python train.py --encoder_arch="wavenet" --model="contrastive audio-text model" --dataset="melodies that start on their tonic, played by one synthesised instrument" --train_examples=26041 --gain_aug_db=10 --n_mels=80 --hop_length=160 --input="mfcc" --spec_augment=true --win_length=400 --tokenizer="word" --vocab_size=59 --loss="sigmoid" --embed_dim=256 --encoder_norm="batchnorm" --encoder_depths=[9] --encoder_kernel_size=5 --encoder_stem="single" --encoder_widths=[128] --text_encoder_causal=true --text_encoder_width=256 --text_encoder_layers=6 --text_encoder_norm="layernorm" --text_encoder_norm_position="pre" --text_encoder_activation="gelu" --text_encoder_mlp_ratio=4 --text_encoder_head_dim=64 --text_encoder_fused_qkv=false --text_encoder_bias="none" --text_encoder_qk_norm=false --text_encoder_layer_scale_init=0.1 --text_encoder_parallel_block=false --text_encoder_inner_norm=false --text_encoder_positions="learned" --init="trunc_normal_002" --residual_init="none" --optimizer="muon" --muon_scale="match_rms_adamw" --lr=0.0035 --momentum=0.95 --nesterov=false --orthogonalizer="newton_schulz_5" --adamw_lr_other_params=0.0024 --grad_clip=3.0 --gradient_centralization=true --cautious_weight_decay=true --steps=15200 --batch_size=256 --epochs=149.4 --lr_schedule="cosine" --final_lr_fraction=0.01 --warmup_steps=760 --weight_decay=0.02 --adamw_weight_decay_other_params=0.01
Rows from block 3 of the text encoder, named by matrix and row number. Rows with one number belong to one neuron. Each number is 50 + 15 x the weight over the matrix's rms, rounded and kept within 0 to 99. All counts start at 0.
# fc1: MLP up (text_encoder.blocks.3.mlp.fc1.weight, 1024x256), inputs 128-191
# fc2: MLP down (text_encoder.blocks.3.mlp.fc2.weight, 256x1024, transposed), outputs 128-191
fc1.356:32 73 79 68 50 53 54 64 33 74 36 52 68 30 69 66 29 83 49 46 16 63 59 87 57 44 48 75 30 53 48 61 32 60 44 53 87 44 04 43 36 78 71 43 41 61 37 71 57 25 49 41 25 49 47 67 66 71 22 31 73 49 56 29
fc2.356:53 29 68 52 46 50 45 73 31 84 36 43 36 56 28 00 30 58 32 49 36 49 50 57 49 73 31 24 47 89 41 71 67 69 27 52 59 48 37 71 78 34 29 69 38 82 54 48 46 31 28 64 47 41 11 26 39 36 45 40 52 35 45 07
fc1.357:65 51 43 68 45 50 63 30 38 38 58 31 45 59 53 48 49 52 45 57 56 43 53 39 45 71 38 57 35 54 43 33 45 42 49 56 42 51 44 56 49 37 47 57 60 50 53 50 52 47 70 61 55 54 40 52 53 68 34 41 58 49 52 48
fc2.357:57 50 63 61 41 46 57 39 51 48 59 46 65 55 55 60 56 49 43 52 51 48 47 57 50 37 59 54 43 45 50 52 64 50 55 47 55 47 49 52 48 53 53 42 48 53 44 48 55 63 53 55 56 56 37 56 56 51 54 49 67 58 60 45
fc1.358:44 44 49 47 51 44 50 48 44 51 52 39 65 53 52 58 51 55 48 57 55 66 52 50 53 42 57 48 56 55 55 50 52 49 44 49 50 48 48 41 48 44 50 46 44 61 49 51 48 57 47 53 58 61 49 47 63 60 57 47 52 42 52 57
fc2.358:57 57 42 48 56 41 57 44 57 50 43 52 42 60 51 54 66 37 58 42 47 57 45 55 37 55 45 51 46 62 44 56 54 52 56 42 45 40 39 64 51 47 57 50 56 58 51 49 50 45 59 40 48 58 53 63 30 50 55 47 51 40 41 46
fc1.359:29 71 84 63 78 37 26 57 62 66 59 58 50 27 47 44 41 47 19 56 53 73 64 53 37 83 73 73 57 36 51 52 46 36 63 48 26 61 36 98 69 62 13 67 40 43 60 29 45 45 25 33 67 77 43 33 28 26 66 25 45 49 51 49
fc2.359:37 53 64 39 29 57 75 32 22 48 37 31 63 56 81 59 33 61 72 53 13 55 54 65 37 41 66 79 35 29 35 62 80 52 58 29 65 62 45 54 34 35 33 60 48 15 33 58 62 44 00 53 51 60 47 60 50 36 63 63 59 60 66 58
fc1.360:58 58 48 46 45 42 52 41 38 51 57 44 35 56 49 50 57 58 35 55 53 54 46 48 47 48 48 38 53 47 54 45 40 61 44 40 54 46 42 46 51 50 45 46 51 43 43 42 51 52 47 50 44 47 50 63 59 55 58 41 49 51 51 53
fc2.360:56 56 50 45 51 55 45 47 49 48 49 57 56 50 50 50 47 46 53 44 38 44 48 39 54 56 42 45 51 50 48 61 55 53 55 64 57 54 50 55 49 43 47 53 53 55 51 44 51 53 58 41 46 48 58 47 52 42 54 51 50 66 45 58
fc1.361:65 51 30 44 66 61 52 50 59 21 46 57 58 45 29 41 38 54 42 62 50 28 48 64 51 52 55 80 34 38 49 61 33 28 47 57 49 41 52 52 44 51 46 41 49 71 44 33 59 37 54 55 41 75 39 29 41 47 53 52 45 59 36 32
fc2.361:40 48 51 59 54 43 27 53 52 54 54 23 42 47 73 32 36 43 55 36 54 29 43 54 58 74 47 55 41 38 32 68 71 14 31 43 47 51 34 58 38 61 65 54 43 44 53 56 27 96 61 31 56 46 51 51 26 48 57 75 74 36 66 33
fc1.362:65 74 42 48 47 54 51 41 19 67 54 67 48 65 79 56 75 42 40 30 51 43 50 71 50 50 45 99 58 50 57 40 61 00 38 60 90 59 29 78 68 69 55 59 37 84 53 32 06 30 41 66 42 46 36 58 09 41 77 44 49 11 10 63
fc2.362:53 35 52 52 70 51 58 96 22 84 31 61 45 50 29 61 69 16 75 81 57 41 39 51 55 71 43 46 16 33 25 81 23 26 68 44 72 91 69 59 12 13 63 61 16 43 57 48 42 41 73 16 52 55 72 33 47 61 43 66 59 56 48 48
fc1.363:57 44 41 38 48 59 50 64 43 50 58 55 41 51 50 39 60 48 55 54 50 45 46 47 48 41 26 54 64 60 62 57 42 54 58 61 56 69 56 55 47 53 51 48 37 79 54 73 22 41 54 51 70 39 49 37 52 51 61 59 56 41 35 61
fc2.363:58 41 41 40 60 66 42 61 44 53 55 33 47 52 59 63 43 42 47 71 49 35 51 31 33 52 66 54 48 49 48 40 44 35 45 51 74 58 34 52 60 56 50 21 33 34 41 57 43 49 61 73 63 53 54 29 59 49 44 55 46 63 57 41
fc1.364:41 31 29 46 39 58 50 36 66 49 45 63 47 55 62 55 48 56 39 57 39 36 50 55 75 59 65 68 38 36 34 38 57 31 37 47 35 59 40 70 38 78 64 45 64 56 66 76 40 56 62 66 66 44 41 49 44 47 59 69 43 53 46 46
fc2.364:31 47 43 57 61 61 39 51 69 42 57 51 55 42 56 56 51 50 37 64 64 54 44 67 69 48 43 50 56 56 58 63 46 68 43 46 55 55 43 41 62 31 59 38 53 63 61 52 40 54 39 64 60 54 56 53 61 51 52 39 24 55 60 57
fc1.365:53 59 32 64 44 41 48 35 67 42 42 60 61 57 49 37 65 45 72 26 62 16 71 80 46 43 54 60 67 58 30 42 55 60 52 49 72 36 71 44 25 39 76 25 73 43 63 50 36 35 45 44 44 99 74 27 48 46 53 41 65 40 50 89
fc2.365:52 60 92 59 14 26 55 53 38 47 34 71 31 49 60 75 28 55 01 48 69 28 62 43 30 44 55 28 48 60 39 46 54 27 39 60 30 68 17 37 37 43 80 60 53 26 35 26 09 35 48 18 43 15 57 86 46 49 40 50 88 26 48 44
fc1.366:89 32 62 71 62 56 49 56 77 42 27 61 28 26 45 62 40 24 58 75 64 81 56 75 64 53 09 52 62 62 45 47 39 75 31 26 49 56 48 51 58 07 42 59 63 43 71 27 50 60 48 46 69 36 38 44 41 70 55 39 53 63 72 28
fc2.366:55 33 51 59 52 84 17 39 64 50 38 25 68 63 36 57 44 51 49 48 64 48 29 22 48 66 57 81 82 53 60 66 74 53 77 50 64 37 58 43 41 61 66 59 32 72 41 96 66 28 46 58 46 51 63 35 51 24 32 38 58 05 59 48
fc1.367:44 32 54 59 22 35 53 41 60 33 57 33 54 70 38 52 53 66 36 64 41 53 59 61 53 50 37 30 59 50 56 60 63 31 53 59 67 32 40 38 46 56 38 37 59 14 51 37 49 38 59 50 47 29 47 49 51 50 68 58 50 33 28 83
fc2.367:63 43 53 45 53 50 46 29 53 43 59 53 71 76 51 45 45 69 42 18 42 43 38 56 37 48 52 50 22 44 47 46 58 59 48 53 57 64 44 40 68 46 59 48 70 46 26 47 55 62 40 51 62 29 45 40 53 63 64 61 57 63 44 29
fc1.368:42 45 52 46 47 53 57 45 45 43 47 56 42 50 47 38 46 52 51 57 56 43 52 55 56 44 50 50 58 52 40 55 51 64 51 49 49 55 55 62 49 51 52 42 48 56 53 49 38 44 42 52 58 50 52 58 49 49 52 42 53 50 46 46
fc2.368:54 50 51 53 51 45 58 52 58 54 51 50 49 58 44 50 49 55 53 48 60 51 44 48 50 43 51 54 44 50 45 53 57 42 46 54 56 46 42 56 34 47 45 49 48 51 50 37 56 49 39 39 50 56 50 46 58 49 49 50 53 48 58 66
fc1.369:56 53 58 50 37 47 52 41 50 40 53 67 56 56 65 29 50 50 61 41 47 45 54 56 42 56 32 42 56 61 39 46 42 56 43 42 58 44 52 35 52 20 52 28 41 43 47 57 52 55 50 48 43 70 41 49 47 46 60 48 68 35 55 50
fc2.369:43 48 37 66 65 38 51 52 48 63 55 59 30 49 59 38 38 49 59 45 39 63 65 42 48 44 40 42 44 47 33 47 63 64 60 37 54 40 46 50 42 50 55 58 59 39 45 55 60 46 40 59 72 55 57 64 83 38 44 39 44 41 49 61
fc1.370:48 50 48 47 39 55 34 29 58 38 53 46 60 38 57 80 53 50 54 72 54 62 58 73 58 57 26 46 72 61 53 39 40 62 45 40 44 47 40 38 62 44 57 73 65 56 55 55 46 49 33 48 34 39 53 38 53 33 48 55 51 55 38 37
fc2.370:37 35 19 54 48 49 55 45 68 49 59 40 37 22 50 57 44 70 40 56 47 84 42 50 49 37 44 39 54 32 60 54 76 38 29 61 48 39 51 33 63 51 50 59 55 52 64 52 47 54 67 46 26 61 40 65 70 62 50 51 65 37 29 57
fc1.371:29 25 61 49 40 74 27 86 46 24 81 53 54 33 50 22 67 52 74 84 19 54 47 56 31 48 59 72 24 63 69 56 24 56 53 57 36 41 77 27 78 30 41 37 54 76 61 64 73 43 73 24 33 89 63 52 53 12 50 40 67 33 41 38
fc2.371:51 33 38 49 26 71 42 62 63 38 43 99 07 50 24 56 55 65 52 52 28 41 45 64 53 62 38 34 45 21 75 48 53 24 72 40 89 46 37 53 46 50 38 99 45 67 69 60 56 52 63 61 36 55 63 48 40 60 23 46 39 87 61 56
fc1.372:88 14 56 69 68 52 23 51 52 55 81 58 63 49 49 20 36 10 81 65 45 32 60 33 77 43 26 22 48 28 51 54 53 67 39 49 25 46 66 33 37 56 44 28 63 40 45 32 77 38 40 46 55 54 45 38 39 51 47 36 71 49 44 54
fc2.372:66 40 43 67 41 52 67 59 46 60 82 75 60 39 19 60 59 62 50 29 81 39 54 57 22 72 34 32 80 42 62 71 50 82 33 60 21 00 82 77 69 81 00 36 64 65 68 56 13 18 57 56 78 52 77 61 49 48 90 19 40 51 36 35
fc1.373:46 20 25 63 59 41 49 01 61 46 31 39 59 50 72 48 38 36 67 65 56 41 49 60 34 89 40 79 52 60 49 70 31 55 57 61 74 27 58 54 72 31 37 59 45 58 49 37 48 40 17 80 79 64 45 57 47 71 46 47 11 71 76 68
fc2.373:61 57 39 39 58 34 32 43 77 48 43 39 48 58 70 57 72 35 43 44 24 83 35 51 23 63 47 38 44 45 70 66 52 49 58 49 31 74 71 46 38 51 70 38 49 56 49 47 57 67 25 61 57 31 50 72 37 46 53 39 70 55 58 62
fc1.374:28 60 45 41 30 46 30 56 55 57 40 41 52 60 39 54 45 56 74 35 55 57 47 50 36 30 40 44 69 49 35 51 38 50 31 47 61 60 53 52 56 56 18 49 75 62 51 57 52 57 48 46 56 58 44 58 55 36 67 60 53 55 50 58
fc2.374:56 40 47 60 38 76 41 46 32 50 36 44 41 50 60 66 41 65 45 52 51 55 55 39 42 50 54 36 47 45 54 49 63 48 55 44 45 67 44 40 20 49 74 44 57 48 38 52 49 47 53 48 46 51 39 53 74 55 50 49 63 56 38 35
fc1.375:46 44 51 27 22 64 55 48 53 49 36 73 45 37 62 73 51 54 48 62 50 78 37 46 64 40 41 63 32 69 63 42 76 47 28 64 55 34 32 66 51 26 59 56 54 23 57 53 52 30 39 38 47 75 35 30 40 51 41 49 48 32 67 39
fc2.375:38 68 48 43 53 39 24 35 42 41 46 64 68 41 33 56 46 43 47 40 61 62 52 52 78 54 64 57 35 33 20 48 20 32 30 49 45 33 27 52 36 45 58 53 39 39 25 59 48 48 53 53 51 36 30 58 51 24 45 53 67 46 58 47
fc1.376:54 47 40 59 59 34 47 42 46 43 63 41 51 48 56 55 29 55 44 47 49 66 43 60 33 52 51 52 50 29 47 48 33 43 62 41 37 37 41 56 60 63 36 54 39 52 55 44 43 64 55 73 50 63 41 79 30 63 52 36 60 54 51 49
fc2.376:36 43 53 56 53 57 52 43 51 56 51 44 61 48 37 50 55 53 46 49 44 51 46 56 48 47 54 62 60 57 48 57 54 35 59 59 55 50 44 42 64 46 48 52 75 52 56 50 51 39 59 54 44 40 55 66 41 49 59 43 69 48 42 46
fc1.377:46 57 55 60 68 71 47 26 49 49 44 50 81 20 26 11 37 49 76 46 59 30 24 63 33 34 60 63 38 65 41 61 55 40 52 40 38 47 50 54 43 39 46 67 57 34 37 41 48 26 69 56 44 19 57 46 28 54 65 56 36 32 31 45
fc2.377:42 37 77 42 72 28 40 32 60 67 43 37 62 85 47 39 63 71 37 64 51 69 40 39 74 56 16 33 26 48 36 28 47 44 80 28 51 73 68 61 62 67 53 45 47 53 58 62 17 46 00 72 62 32 52 75 30 67 37 47 62 43 68 31
fc1.378:99 32 75 49 43 55 42 43 34 51 31 90 50 70 68 66 73 68 44 65 17 32 61 41 25 68 60 22 29 52 52 33 32 90 47 49 84 46 61 61 29 49 11 13 54 56 39 42 57 43 47 43 64 25 45 55 62 53 33 42 60 71 52 40
fc2.378:72 50 52 46 64 50 41 23 68 55 29 30 72 68 73 66 53 29 66 45 66 50 45 52 52 41 50 30 35 54 50 25 65 64 71 65 43 37 35 60 55 43 38 32 45 68 41 79 47 47 77 65 31 65 47 39 27 07 46 59 48 53 42 44
fc1.379:54 57 40 53 53 35 56 42 50 39 41 46 54 51 58 75 60 64 50 57 48 47 48 54 57 56 49 55 46 49 38 50 60 45 50 43 41 52 37 49 37 53 73 52 38 47 50 53 66 49 37 42 61 45 46 49 50 44 50 43 52 52 51 32
fc2.379:52 59 36 60 46 36 49 56 65 33 44 49 52 48 71 41 44 59 53 63 44 54 38 47 49 51 51 41 60 50 53 48 50 63 46 54 49 54 57 40 49 49 55 47 43 49 64 39 48 50 49 47 58 62 54 39 35 36 48 46 48 45 56 65
fc1.380:51 91 57 45 14 30 25 80 39 14 19 47 92 56 16 20 46 58 60 89 53 65 59 99 00 36 32 63 99 39 53 15 91 36 60 72 34 50 07 93 21 00 23 47 85 69 67 19 45 55 65 42 26 56 64 43 86 44 48 26 52 84 40 96
fc2.380:56 61 42 99 62 87 38 62 53 52 66 37 35 41 50 33 26 52 60 13 99 20 41 33 72 68 53 37 59 34 53 83 00 73 39 22 46 68 63 30 79 85 41 25 87 39 55 63 64 64 62 80 45 63 60 48 60 82 64 74 73 64 48 47
fc1.381:70 61 26 17 57 59 57 93 65 63 52 63 40 43 83 60 59 45 23 74 59 54 56 49 55 26 23 66 40 52 23 51 48 52 77 72 61 43 84 50 33 27 31 54 61 71 25 49 68 37 50 50 53 65 37 39 32 67 52 37 58 23 31 84
fc2.381:52 73 49 69 50 11 19 44 55 31 64 23 32 55 44 56 87 57 18 02 52 50 64 39 39 75 41 19 26 11 36 71 73 71 00 45 58 63 51 38 50 53 63 81 41 34 63 68 50 62 59 33 21 65 43 72 42 27 77 91 41 72 57 07
fc1.382:61 26 43 30 14 58 46 44 33 41 58 32 37 03 56 46 57 63 55 59 72 37 44 33 39 48 76 55 60 52 76 78 24 71 85 56 19 65 53 43 50 53 46 59 64 72 54 70 63 06 48 44 67 48 67 40 45 33 54 75 70 64 41 41
fc2.382:57 37 48 61 45 28 38 39 73 48 32 78 59 49 50 21 29 67 80 26 80 67 49 60 21 75 42 78 72 59 60 63 42 57 47 20 64 81 54 18 47 38 79 41 48 72 37 29 29 48 87 49 95 75 63 15 78 63 67 62 43 65 53 52
fc1.383:39 66 37 44 40 49 54 54 49 42 71 54 50 36 58 66 57 64 65 55 53 50 43 32 61 57 48 47 46 60 53 48 64 38 48 41 62 52 66 58 37 41 42 65 52 75 49 52 47 51 61 33 67 52 46 62 56 60 59 34 58 51 47 43
fc2.383:76 56 44 32 43 51 39 52 52 64 55 61 48 45 59 46 60 52 59 57 49 72 52 56 39 53 47 34 37 67 42 68 54 56 60 70 50 51 52 56 48 59 67 57 54 47 39 61 57 19 60 71 43 36 39 55 72 31 32 39 61 32 54 52
fc1.384:33 44 50 49 44 58 58 43 42 41 41 59 44 45 60 43 52 67 49 60 49 53 51 47 39 53 42 53 59 43 46 51 52 56 43 47 43 38 54 58 47 48 51 39 43 55 54 65 52 56 57 56 57 54 43 55 56 56 43 42 54 49 51 47
fc2.384:47 46 50 46 58 47 47 40 50 49 54 53 50 56 51 45 51 48 53 52 52 55 44 52 56 47 55 41 47 55 54 49 44 50 53 61 56 45 48 41 47 47 55 38 46 53 56 56 50 43 40 46 67 63 46 42 57 41 38 43 48 49 49 59
fc1.385:57 30 58 31 43 67 43 68 60 62 43 48 38 88 60 64 59 36 22 54 53 35 43 64 39 41 62 55 49 52 26 76 27 66 61 66 76 69 66 58 94 61 18 60 54 49 78 35 34 56 28 28 50 44 56 63 80 59 40 45 32 53 51 76
fc2.385:42 23 63 55 20 52 54 45 57 58 71 48 43 58 24 53 54 61 37 64 53 37 50 40 46 31 58 47 55 36 59 51 61 68 48 24 63 65 55 43 02 40 54 37 67 41 53 41 44 66 26 60 62 43 37 37 35 45 74 15 37 67 30 44
fc1.386:39 51 43 35 57 48 59 53 31 32 48 56 55 62 40 44 47 42 38 69 57 40 80 56 50 33 50 57 74 50 55 50 51 57 53 45 41 44 52 27 44 55 69 50 69 50 53 49 48 42 52 36 51 49 51 56 78 56 45 35 63 30 48 40
fc2.386:60 53 57 63 56 63 74 90 35 48 24 26 46 65 73 54 81 38 55 54 36 44 30 45 66 55 50 45 31 39 36 67 23 55 67 43 21 35 44 53 39 51 52 66 49 69 30 55 50 37 52 46 53 70 47 52 56 48 45 62 45 33 36 59
fc1.387:44 63 61 43 53 55 48 55 35 54 50 55 51 55 71 50 47 49 45 51 39 53 54 62 55 46 41 52 53 64 41 41 35 42 46 51 56 49 63 41 39 45 49 52 54 49 47 50 45 56 44 50 49 39 55 45 51 50 74 49 54 48 53 64
fc2.387:58 52 64 46 50 52 46 49 44 57 57 39 45 52 47 63 49 54 47 54 45 68 55 52 67 51 51 52 57 51 54 45 64 55 39 53 52 37 49 57 55 52 62 69 50 37 49 55 40 49 44 55 48 54 47 27 55 54 38 54 52 55 59 44
fc1.388:48 42 58 60 47 45 61 62 46 56 58 39 57 74 33 57 44 43 60 52 58 49 55 57 33 45 48 58 57 54 61 52 47 46 66 47 52 45 40 43 38 48 44 63 41 60 54 37 46 57 36 51 48 62 36 56 56 30 72 50 50 51 50 55
fc2.388:47 34 45 40 50 43 39 48 35 55 37 57 50 64 48 51 57 57 45 37 60 57 44 41 36 57 66 60 46 48 47 38 52 43 54 41 41 48 57 35 74 43 53 54 37 31 60 47 65 22 70 52 46 61 59 45 42 48 33 52 37 54 67 53
fc1.389:51 40 53 50 61 32 38 60 52 44 63 42 65 53 49 49 50 39 46 61 49 44 49 43 59 36 52 59 38 76 62 51 53 47 54 48 42 53 57 74 60 51 36 33 41 48 69 47 55 38 56 52 76 59 65 54 55 52 50 30 61 65 51 45
fc2.389:44 63 63 40 58 51 26 50 29 45 46 45 54 38 71 34 67 54 52 38 63 48 41 50 47 50 54 44 46 71 56 41 55 52 56 52 35 59 65 37 48 45 55 63 38 67 30 54 50 41 52 47 63 37 51 61 47 62 37 57 70 55 50 41
fc1.390:50 27 69 57 55 45 45 51 52 53 52 51 68 70 46 56 40 66 43 54 48 58 52 44 54 57 59 50 30 66 50 47 47 41 66 47 45 42 33 42 30 55 63 43 39 44 62 45 59 44 47 59 60 63 42 52 59 56 61 52 41 72 42 59
fc2.390:33 54 33 50 54 37 53 50 56 61 43 43 50 71 61 77 48 69 25 57 67 49 64 52 64 57 63 52 82 60 58 51 56 60 50 41 16 48 24 55 59 31 47 51 30 41 37 52 67 33 41 35 61 49 74 49 85 48 60 46 75 58 55 51
fc1.391:49 77 50 61 90 11 19 63 38 68 50 55 19 51 36 17 22 68 49 51 64 33 48 42 17 66 57 86 59 45 59 13 42 85 07 42 82 46 33 38 34 26 20 53 40 43 18 23 52 66 31 63 89 46 60 58 16 49 54 38 53 46 44 88
fc2.391:43 80 53 31 72 19 83 05 99 58 65 67 40 60 78 39 99 45 19 79 57 67 47 52 46 76 37 49 93 71 53 44 26 38 52 49 62 69 54 49 30 19 67 41 77 24 22 40 23 14 58 45 06 58 80 37 35 96 80 49 41 53 69 35
fc1.392:16 22 38 43 76 68 22 47 81 33 51 54 60 41 55 66 40 74 42 51 70 46 41 64 34 79 06 66 41 47 48 60 50 49 73 66 99 67 40 00 45 46 53 38 79 61 65 75 66 62 88 65 41 20 25 39 54 63 86 67 67 46 90 52
fc2.392:50 67 69 22 36 49 49 60 25 52 58 68 46 31 32 49 55 58 47 71 76 75 27 51 24 50 54 55 36 66 49 37 16 99 63 13 27 56 43 36 89 65 26 24 81 41 36 22 62 43 20 50 69 69 41 58 33 45 61 58 30 60 66 55
fc1.393:49 53 59 58 48 59 58 50 46 57 53 44 61 57 59 54 61 43 46 57 44 32 49 46 57 50 51 51 46 59 49 47 58 58 46 54 55 48 54 57 38 46 50 57 47 58 56 53 48 40 46 65 43 43 51 52 47 46 45 64 47 37 63 49
fc2.393:43 38 61 50 44 45 69 47 44 47 49 51 47 42 47 46 50 52 48 58 57 55 62 51 60 29 45 43 67 54 44 48 63 28 61 62 53 49 36 49 49 50 60 61 48 42 55 48 49 53 43 47 52 48 70 49 49 47 60 52 45 53 46 51
fc1.394:60 42 42 57 58 63 90 66 45 19 31 28 35 46 44 70 21 24 61 43 66 51 49 44 33 86 33 33 52 35 51 39 72 44 46 35 66 56 59 59 59 40 48 52 53 36 55 47 54 43 50 31 63 32 69 68 42 28 54 60 51 37 33 48
fc2.394:38 59 42 82 49 44 84 41 68 71 42 51 65 67 87 52 20 39 41 66 69 62 63 43 67 66 55 46 60 51 72 23 95 48 55 60 37 56 57 30 80 57 71 66 45 42 33 10 58 76 25 62 72 60 52 44 61 53 39 38 55 45 34 34
fc1.395:61 51 56 35 64 59 47 59 36 40 46 41 45 38 46 50 61 58 57 68 52 62 53 53 37 59 60 50 51 69 42 50 52 43 57 56 45 54 38 49 39 54 50 58 52 28 67 49 47 42 43 34 59 48 53 53 52 32 68 63 67 46 61 62
fc2.395:62 64 51 66 70 48 42 35 49 48 57 35 36 65 47 46 60 30 54 46 37 42 43 57 54 37 48 52 39 45 40 33 58 70 65 56 49 33 37 29 49 45 73 30 47 37 55 40 40 62 60 65 67 44 27 86 73 51 36 60 56 33 81 34
fc1.396:36 48 42 53 45 46 49 52 31 50 25 55 35 43 48 39 49 29 43 60 58 66 42 27 26 68 42 55 52 48 55 45 57 49 55 48 41 41 49 74 43 35 36 42 64 63 56 58 61 65 69 57 59 50 66 59 61 62 25 43 42 46 51 48
fc2.396:45 26 54 52 45 57 37 53 59 50 48 61 53 55 53 36 56 58 50 53 60 50 56 60 60 61 70 57 46 48 60 45 35 60 45 64 49 54 37 44 54 41 41 38 56 58 53 51 36 26 48 48 50 63 39 45 54 47 37 46 48 42 52 59
fc1.397:61 62 73 56 64 41 54 78 44 43 57 41 47 60 62 47 48 53 41 34 72 65 68 74 51 64 37 54 37 43 29 35 48 57 38 47 45 39 50 40 75 61 44 58 49 74 65 37 46 49 51 57 33 46 57 48 40 46 57 35 58 51 45 55
fc2.397:59 42 50 48 50 31 49 53 63 52 38 41 50 29 66 50 61 31 62 57 45 63 51 35 56 60 59 61 53 56 46 39 54 48 23 48 27 37 47 52 57 38 75 48 47 48 65 45 48 66 62 40 67 54 64 41 18 67 38 66 56 38 60 64
fc1.398:16 44 61 30 66 04 66 68 50 66 35 59 59 45 53 15 52 41 60 47 78 37 71 21 57 50 61 22 44 50 42 70 74 65 54 56 65 56 53 23 27 59 76 38 41 65 59 23 54 44 47 63 64 63 52 68 25 85 64 83 61 31 36 65
fc2.398:62 41 44 38 53 49 32 59 37 72 40 40 66 36 68 53 42 51 43 68 49 35 71 54 89 35 45 64 63 35 62 44 66 67 76 80 44 75 90 55 32 34 34 55 54 36 75 57 40 53 37 46 40 57 66 50 93 46 37 27 59 68 62 51
fc1.399:43 44 39 37 49 50 55 47 35 40 55 32 59 38 49 58 48 48 74 68 59 43 56 56 48 20 31 51 29 72 44 58 38 70 64 40 47 53 42 40 19 47 57 47 56 86 60 57 62 35 62 54 78 36 48 58 57 24 47 33 53 22 49 53
fc2.399:32 39 44 47 52 57 64 37 64 82 37 32 41 56 42 73 63 37 59 40 43 48 31 47 40 62 58 51 69 49 41 60 67 55 52 39 26 56 56 52 49 68 75 51 71 45 56 53 62 61 36 37 62 55 43 27 48 54 74 47 54 39 30 43
fc1.400:75 36 61 18 40 69 38 51 52 40 43 37 41 68 49 64 42 83 51 87 58 37 55 25 44 57 64 36 59 50 65 39 25 30 78 40 52 72 65 43 56 96 41 41 58 47 41 59 48 50 44 44 63 32 50 54 18 51 39 39 38 47 40 20
fc2.400:66 49 29 51 30 44 30 60 59 50 48 34 35 35 73 49 24 42 35 57 62 29 54 50 45 68 55 25 49 38 69 61 51 66 41 53 55 63 48 48 68 57 39 52 51 59 59 58 40 32 64 54 55 52 39 65 44 55 69 27 39 47 31 28
fc1.401:35 47 59 53 41 49 56 51 41 57 52 49 48 53 68 54 52 51 47 43 54 56 56 60 45 48 50 45 50 45 45 50 43 53 58 43 57 57 45 51 42 45 41 42 46 51 39 48 57 53 53 49 47 43 45 58 58 52 57 54 58 50 56 59
fc2.401:51 50 54 54 51 45 47 45 46 45 41 45 51 48 54 53 52 46 53 63 54 52 50 54 47 52 48 53 46 47 45 52 50 51 48 56 46 51 52 57 53 53 52 52 55 50 48 57 51 46 41 55 59 45 51 47 48 41 48 49 48 53 56 53
fc1.402:41 40 50 73 78 42 74 75 60 48 45 55 53 78 50 69 76 44 50 36 44 61 45 15 39 50 49 69 56 90 38 48 37 56 60 26 40 65 42 45 54 53 11 43 65 55 56 54 50 55 41 22 62 60 43 29 52 49 44 65 53 42 62 44
fc2.402:40 23 79 48 55 60 35 47 44 28 77 58 61 77 21 56 83 31 38 15 72 69 66 65 49 61 35 55 74 62 53 63 54 26 49 43 43 41 17 44 47 67 60 79 17 20 73 35 23 46 66 60 31 31 45 67 50 66 40 27 49 58 82 53
fc1.403:41 68 42 34 49 43 66 54 54 43 68 35 26 78 44 48 65 51 55 18 48 17 52 25 31 57 89 25 45 42 52 45 48 25 26 72 52 65 40 44 44 74 54 13 56 40 27 69 79 44 57 38 74 42 67 45 39 54 42 67 34 55 60 77
fc2.403:62 56 33 62 60 54 37 61 41 41 34 49 45 76 73 59 60 80 62 60 53 48 64 47 63 50 45 47 47 46 59 42 61 60 30 44 36 50 51 31 41 35 44 38 13 68 61 46 56 40 42 75 27 67 40 48 45 46 49 37 49 40 50 57
fc1.404:68 57 62 21 51 39 44 51 16 63 70 60 44 78 35 80 47 43 50 59 27 65 44 58 63 34 50 60 56 04 22 28 45 57 74 55 45 45 72 38 45 61 64 43 32 49 38 46 50 50 17 28 80 84 60 69 71 57 46 53 81 29 38 68
fc2.404:35 29 66 61 24 41 87 35 56 15 51 58 73 57 81 59 58 48 43 79 16 66 79 44 60 50 71 49 61 75 29 28 76 46 03 66 77 59 67 49 76 14 70 81 32 61 45 65 78 25 00 48 70 61 43 23 50 54 53 10 72 59 65 99
fc1.405:41 59 53 52 39 58 55 54 52 56 54 47 42 46 64 32 51 55 49 53 51 45 41 50 50 43 48 51 47 44 41 53 52 66 44 50 45 51 48 44 50 40 45 39 49 44 45 54 48 49 47 57 64 60 45 40 54 62 51 45 56 49 49 50
fc2.405:40 51 51 61 51 55 63 55 54 52 56 35 54 47 53 46 56 57 46 50 56 44 52 52 42 42 51 70 40 48 47 52 50 53 52 50 58 54 49 48 46 42 50 47 52 56 55 56 43 51 39 66 50 49 59 47 47 44 48 50 46 49 47 54